From a checkpoint of a small image captioner: encoder widths [64, 96, 144].
Rows from block 6 of the image encoder of a small image captioner, named by matrix and row number. Rows with one number belong to one channel. Each number is 128 + 32 x the weight over its row's rms, rounded and kept within 0 to 255. All counts start at 0. Numbers have three digits each.
After each channel's rows are labels from the 100 images, of 14976, where the channel reaches its highest value: "top examples" is what is common among them. Only what is clearly more common there than usual is listed. The data: close-ups of made-up surfaces with and without defects. In brackets: how many of the 100.
# convs0: first 3x3 conv, stride 2 (encoder.blocks.6.convs.0.weight, 144x96x3x3, each kernel summed), inputs 0-95
# convs1: second 3x3 conv (encoder.blocks.6.convs.1.weight, 144x144x3x3, transposed, each kernel summed), outputs 0-143

convs0.50:108122101144160148140126091148112137141097148119085096102094137147177137147142095102093180100077060113106171103091085101047116090102089138134128100107163115106099132103082147109161107108090094051139135119124113145080142146125115078079120109142123155086095141051064085066085087131102095117
convs1.50:132112106114066093123103059197135094195172122112236116191092124166140100098125144156155132121135065143076138111166153132175113098135125116095119150143112138080077093095097128191141171110138113127136101055060141111143135082145093103070139117136071093106139094090081141158160129072134089123103134162093109174123089173115126124110099141090085117118130104118140120140169162096130121128158099170110130098118158108154153094094111127054139
top examples: stone (100)

convs0.118:137171124117125171142080170139094136093135143086081121127125092152180086134149194128145145077075161110147151149159090114097127127088175131158089095109120130060091128148138111091153130141101135127200155110087148139077079137121121083142151094169137151125052149102081119051095158080166114165
convs1.118:098136129126097054107162127123107179111163140118166133112123146113176137107153152169110132108158106193059130088117147097101105082057149154148143149122143167170111138153108125108125118128152110098132154168066117112154119093157189111075051188123151154110148107066134190099081101082115104108191140112085143082119100196118231190141114138133096130133123119180099104146087110105109136132111133172092071138148139189108160137119114123121146
top examples: stain (100); stone (27)

convs0.120:152174111078134128119090134140059059133111108100088116147107108124163106150132121161092132144096180099152101072169084084135100140118172140103088103196113110115155151073105114131177133119124078108163162093079105154089075139149123090123103085112170123126152153166030083124165131107094113139
convs1.120:142174156159127127111144174147187147163143140164160150163076158099128130076176107186137111166115105151084098058131063096145189111087143167102117161137164157068065121108091091120093096092134102171106117180111150106122130077167190119150133148092172140145155107063133163087112070124161108111120101130142101087090162102161149098108117097081181122148152097130117109121105172138128128143133189152164070119098096128191132146090097085112159
top examples: stain (100)

convs0.97:143128108130148088116120075102083098149077059144107177186144177168133166099178093108081146189120151106117142138147144163101137152141089153108108112114092095127061137138192147109177122128154120130046098075115122142114076117138119146204137064104160102105164139115117124151115125071156146153
convs1.97:183142166125113124129134125141133093079122134136097144120195083157142142087112163127080128122132124144135144108060090061090137106072128097056136092142127066038084143109134101070066116125097099122120151176084137145105179059140151079125159167136129153153133098097171088139067097131180164095165163099127096131133131107098225084089173113126154156161152121144085122125101098130114166144106105132127135102093124142152129192095125091126125
top examples: dent (99)

convs0.37:150147139108094162089106139106066123111157119063144126131103103091104142128168098091151108130094130140101114143150118154144140167127125126171056122185114130082064139132106135107162064166065121176120095151132163161085085160128124177130146097091134127146159204142101197091093126067142170074
convs1.37:146154178164123090126165121099149128128124113170165081158145175141137143113143120169066121145146154140105109131127115134088198128078132123137149121117132128121132147104083121105139121151118120078183109139074126123174098038156198142148037183124143169149096145098176183145156097119077168063165129091137125068143126166166130146105153126140130145175133122130042123131148136120080073156122138189096102138123090189134170050094122102136139
top examples: dent (100); brushed metal (33)

convs0.69:112149116109122087044135104139122116115108132098128109107076137098108176078140045060099136184123112085131102129083129095190132110116106086089073192119120086157169124095117123127135178133127110170114146138139069122121106108136099105060097113057156122097142112168097143118105080171105148101
convs1.69:155143097131086069124087141150115167170125104122155156146025090086124120121122116174160093087142152102150148206181127067128146112151101233120130156120079104103125077163144106130178152038136142096144102124100127158114100112184093135154132128150092127138148099127156119135131107109151107116113137084193062127145125094167037111108105122103137164122150119062154124137144112117112094146148136150149162089139107132076092066112129107102145
top examples: smear (57); dent (42); wood (28)

convs0.89:117157130086084129101101128135094100127107104139075084071137163138074124114128151127139143125088123086136094127150129148123150161132206129118103131215143068156191122104091132082134147120105118128199157094124114120133156069120175112063099120067152128153102147174026147112135093147119124108
convs1.89:077166089166167102128118166086138179129135153154080110097051120107089119112140117138056128135112123130084099138069085115141149106082148137142127120124069137114129117148154077088110135107139082149136153150123119085092122137091122122128108159104129188142150136150134134063171050139146084121140069102125111071103153121100104126173042116094163168165112110116083104095118060089147120186157138122165152095119049158131109107092111048135156
top examples: stain (100)

convs0.28:104101089126130143110124138117104118133115107153074110136129079136139138094056122106155120090131184104101162103092124156079138131140088107105103085096162105065144145144064143129137091096100145050108108142106169128124100126065119107120134117143055063092062130095079155064096105069148152167
convs1.28:111108125078088104127157119170106116077131166126132107115167112134119116124131164138114144100167148137111143075080175091120044050092140108110111123144140145151096086094151141041104126144101086064119142132119134157160204119164163143091084178136105134153144114089150145141132130115122158135189171092093098150117106197093183180142167148122050169117136113172096108156055140088135164098079093164102088129143167167111162142165114119108130
top examples: bright spot (86); wire mesh (38); tiles (36)

convs0.141:178118116138120120190133122181125099177193167158151099107165134098050114143106121145100110086165087076092104096136156157068106174143097121136193121117105144153173125122138115084174124102090107090124066125149099180104147075103099146170104144110084116152169141112117108153159139089069141086
convs1.141:159159167155116189146160118099170092106103133147138032108123156143065067109142117129085124150135126112139114060117105161123212106079101058104140129122173106158203162123132142148101093127152098187121118096106133094053135071067146093137157131125133128093117126130123145136162216134117135140116144164113214114149129090137118132148117140131126124118116153123137120096204136104108120064122137075146101106135148116162149066120099114063118
top examples: crack (66); stone (40); brushed metal (40)

convs0.43:112131149125082048104113184158124075178099181094123118123128133188120156155110089139106228129125120114146101082112152151116117130080142089098037167148157096154140126143123112102126108146088116089115099176153108130121160160074127140087138187081179128163094163149129098111110158138107085127
convs1.43:065124125130123078103160126115122098143139121139184120150116107138156113166076116172091110134152163068105097156078119143142098127116110145048172092133120152107049133120137169079061113147151142086163073102100122136146154119135115110161061147128124177070114101109158172130166113131084113170141131117128092126164148126064092152183120149143156152143123069098129133120088106030122123143144133179079110157189101179109145062101158094111171
top examples: crack (99); brushed metal (32); stone (28)

convs0.0:121136143071088076146103130182153078147094142135152124076153121069144170169145109152123076102142132067077098134174108134169141146075096132073114134113091093125075106190138088136085160115154184159155107135150154147086137133169080176174132103090143092086080106119160081129142124152152105154
convs1.0:176114150088161124129126135162126042100109143151113137077159097130116156140134155144114147110136167175135152107080115153118113161063138153155083136138129096047148150172204114175045105135106071141093123175097168106130101126155120129136130173132114174147128093153152187143103093158159126142155071174113138112140152067123054113146151123130152108165132092084109115117107106076177117183157084144150147130182087181112157085110107065101147
top examples: smear (62); crack (34)

convs0.91:134141162114149152141117194175119137166086119105197092119139151044083153170125116149128145097077068111131156091144120145158089180130120130137122133147098092147167087162096110165109081140168120134147123153158094163093201126107100187154082179063141130109129164142152151070124158099155102156
convs1.91:150164154148089088157107095100126139121137117133157128119018129101107062143123111171078082096122174095112126112081126111099121130057117107116157122096099148140135129149105147122091081062148091091135095125091111114103098073121144102199052080155114185111084129128170215105119151123108138122172090151171137101199108146159131169121119103171108122119107112117128102122119085079119093073154115114107128115139064168095136102089087084106154
top examples: crack (98); stone (31); brushed metal (30)

convs0.123:128110098126136095122072142172181124152103202080091097127116111142151212184115103105101172180136093111110139131121139154205077096117129129079092137116184094148091142184169114118134125127125151163129096151163115110109091187114130163091148130115148099110101189136122105145149206180113112104
convs1.123:123149184139158116116139124156107142128125070151165152120145078174120139106124131180131142085136096127150126136059112144128073107167129161116139156180112112094139115144176085102146244149107111100187122118103234178159133135156150176092167146139150147126161165126122096103141114168169100148111130088101045154115144142071131163114159102107140127144129169114102156108086140091156133186109092190103180141139116121087145116051153085146145
top examples: smear (93); circuit traces (36); wire mesh (28)

convs0.36:128128121129108117127061181109081093124149144088081138132161116136120153176134089129119171156048128073139123112129127113143156098128118105104064118184147088098136128141097153083148083136072161136127097086159176127053094147105139126097163099128161106143113191139068165073146203102163112122
convs1.36:079125149104130074113165137121142108139123162158169085154130125123138150097143117191121157137136133139110122120063121126109104091134138108155114152156140159113086133104160082069115135126091076079126078124058160153173157101193168144111069153110172160121133157048153208134177113106125120103171119123112081120102139169112192167113135126087135189136122122129081161124070134050123150142130156222122118124132127181129177134089139083152177
top examples: dent (100); brushed metal (34)

convs0.38:172132142104122091152137142141116167120058146132184135111117071134104087156158121179129139132126125140166102084137103101125157190085128142139147109120180148096137115114121122117099034119075112064125106146118157105156125114131107103163210140129148220126072150075148112161082175101108154172
convs1.38:115123102118120088152164145091128092106121178146115090068195140133122147116120122084043114131127168122118151122125084130092147147112112122086132074095102119105122180121145148134049075145133075128086099119127077086101132071128109089135106210116124211143136091088161169151077143108075173101140142110109163131121183126139057096144114156139147131127128100139089089160183074110095089149134093174134115145148093191139128055128106112148159
top examples: scratch (94)

convs0.137:092162168113148107101165134143089054126079094143091164112107112095102093133190082072105093179142101130155124120152170130147166144096045115067161187088125097127130117165142151109128080187112130137084128113130086161088132172123103082091123118104155173105110165120172137097100089101137166113
convs1.137:092112089088109104121117140127131077149121155142169144168165120100134149132069098108162106123106148105137127141182091096105108121073106171091127114090160113106068136076079144138078084113132116073071109141114078131174091103130080117180059086103113144114102086046185139181061142064081176116142112122175066134145137130134124111080112135107099145098146085128153093106139146146073088111142091113121127096072122128115126146129134073081181
top examples: dent (100); brushed metal (37); stone (27)

convs0.96:114155091140147132133180085124072111119181149139063151132128130177162111071140117059149158119176132144107105143088122096110107070151112128148161135134093221147123058089141139113178154147073096105123125195111088126134120107104121123085079113115169129134146117110125098160143089124094049088
convs1.96:158131136171076174098129084131203123098159122098168108184136159153141101136091132136105116128128102093103129114180185071175166109116050148062144086135186143158098119138094156146148143126148125168098093074117099126128102103095171043108138121125095105103117112109123126141080162098120129137059156126124106124129070127100072120134056125134100109134108147107177130138182153147129095088141095111068133150167130128056148062172132161075104
top examples: stone (63); crack (57); hole (28)

convs0.143:123056068156102132140091095125119158106149138123115080104133091149118124130056099098177145112133125085077139162068138103143070081120087105117150110090147108124125073097140132099119107062077129124082109117145125111146054127058133100103141142138112061080070158093076118120122111152101118086
convs1.143:116111144087079118174121090128162156089132121141145032090129135138097080146122134170124147107170060120131138077083177147131114028120148110129104172156142163147173132055130126127153179150109073117101114088075169125135151101117153158054116158154103098133152130133099105142148154144184135190120151147083132149140059144074148161133133163101084151120127157128076107133115151048132135101130076103118123110140183144085164085127119153091141
top examples: smear (66); woven cloth (31); tiles (29)

convs0.109:108123135118109135171152097177091137096142152173121158100170069167127102069118105080135104139159095087123146109135145113103150145194091100111171172121157151105143077118099143114111046154037143075083092072120115148145106123062122067140143104140115135093091143129088162152108100086116160114
convs1.109:127125106110147156136137113132135118095099184158146039117188103126111115145125140081088157172138144122143132115143147145132148108080076052093132106124134116181145171078162123146115124137143074108075143093092139102115138107060060094147106116164101113114156110094166130191085186162034148117112138127155183155143113158122160146136101159136099140141127159137107096115181091082057120101115095161106062121163118149149178065129134119055126
top examples: dent (63); bright spot (37)

convs0.132:100134066117148135105166108118091133148168135094048126107149129203106073107112123064150188106167130120079130129117108089129034091143121100119161127109085177152151077126100113132163129128100109127145101162117100095138096143091124114073082126097160112149106148132101137121112074124081054079
convs1.132:123147131134074165109108095127180158070118124099152082130103166109112105159069122134097099111109073085110116086104173077149121077105104155071155085119142134181140082067083170101190164190135141161115100106067144138125100093104167083129143142129098151116088112129160095071104141112132133153066134092102072096117058120088109125153069122138122140118120123152143141111137149095123104122127050082110183164188143186076153104105146119123104
top examples: stone (79); crack (48)

convs0.27:105145116101148156156127076156126143179096152137079127094061165124191122111135107125072166130076059133115162130106124113013168095099115111157089116135146104131132108131118140081153151120132044066131145150130087122095171128122088104111097100129149151108119088094102065096130107149085111119
convs1.27:096146119125050133134101091192162127165151135127160121205075122139148085087115163128140104163107069137079107128174180047222117084102124129145138147107157141091064064140091136214138150094150126151121140124082116114086104152127139081112107126119083130118143093127114131107158066087119087122108121172122050183117105151129107128107079153108070150098132090113151115144157152148131104150196115131141135111124132109127152124107117151067128
top examples: stone (100)

convs0.119:054129123150137176098150128116116139141101143133139085083095101057052120121096081089176137092174137105123142097139148159131092126162065089087138172107134104123177125145092125149137116137077092080119151175153092153122115175094134135082092157108076075154132163168107179087120100133118162073
convs1.119:118151166135168167134159077124150142079100127100109090115158051092047130156113097134117150101132165096136130121088081129103124090102084138120161076112144121099115145077071187097114133150123092090146130134108158125122092106073114147132115167151097138127107109126183110158108138103060181080109137113165132111156103094152058165120090121097102165167137131083091105083115130090065108145116057122105163171154117215087167101108150086076111
top examples: crack (48); bright spot (28)

convs0.115:100096090103169145098127140123119154156094105129078080193118103080110151110098076136159101105173169090098145119071162149151125136147105119112115127114155044162168144146111174153083089067077146132079122143106112140103104165108162128139088119143063095144079099127108155091066091139168185150
convs1.115:108111116069129084096167123120117137035115162085062147139182126133081133111137151163110127082152129135107139153101120097134083076129123155153103118114105169078163123108131162143122138146083048067155099115105109195099180129134145139050105181052107103143157117173150088166108130109177193105140130148046109155103110107102161111126125131112082152163133123162082069128113112074119145157133086119126156135106152149095149188094124101115147
top examples: bright spot (66); dent (34)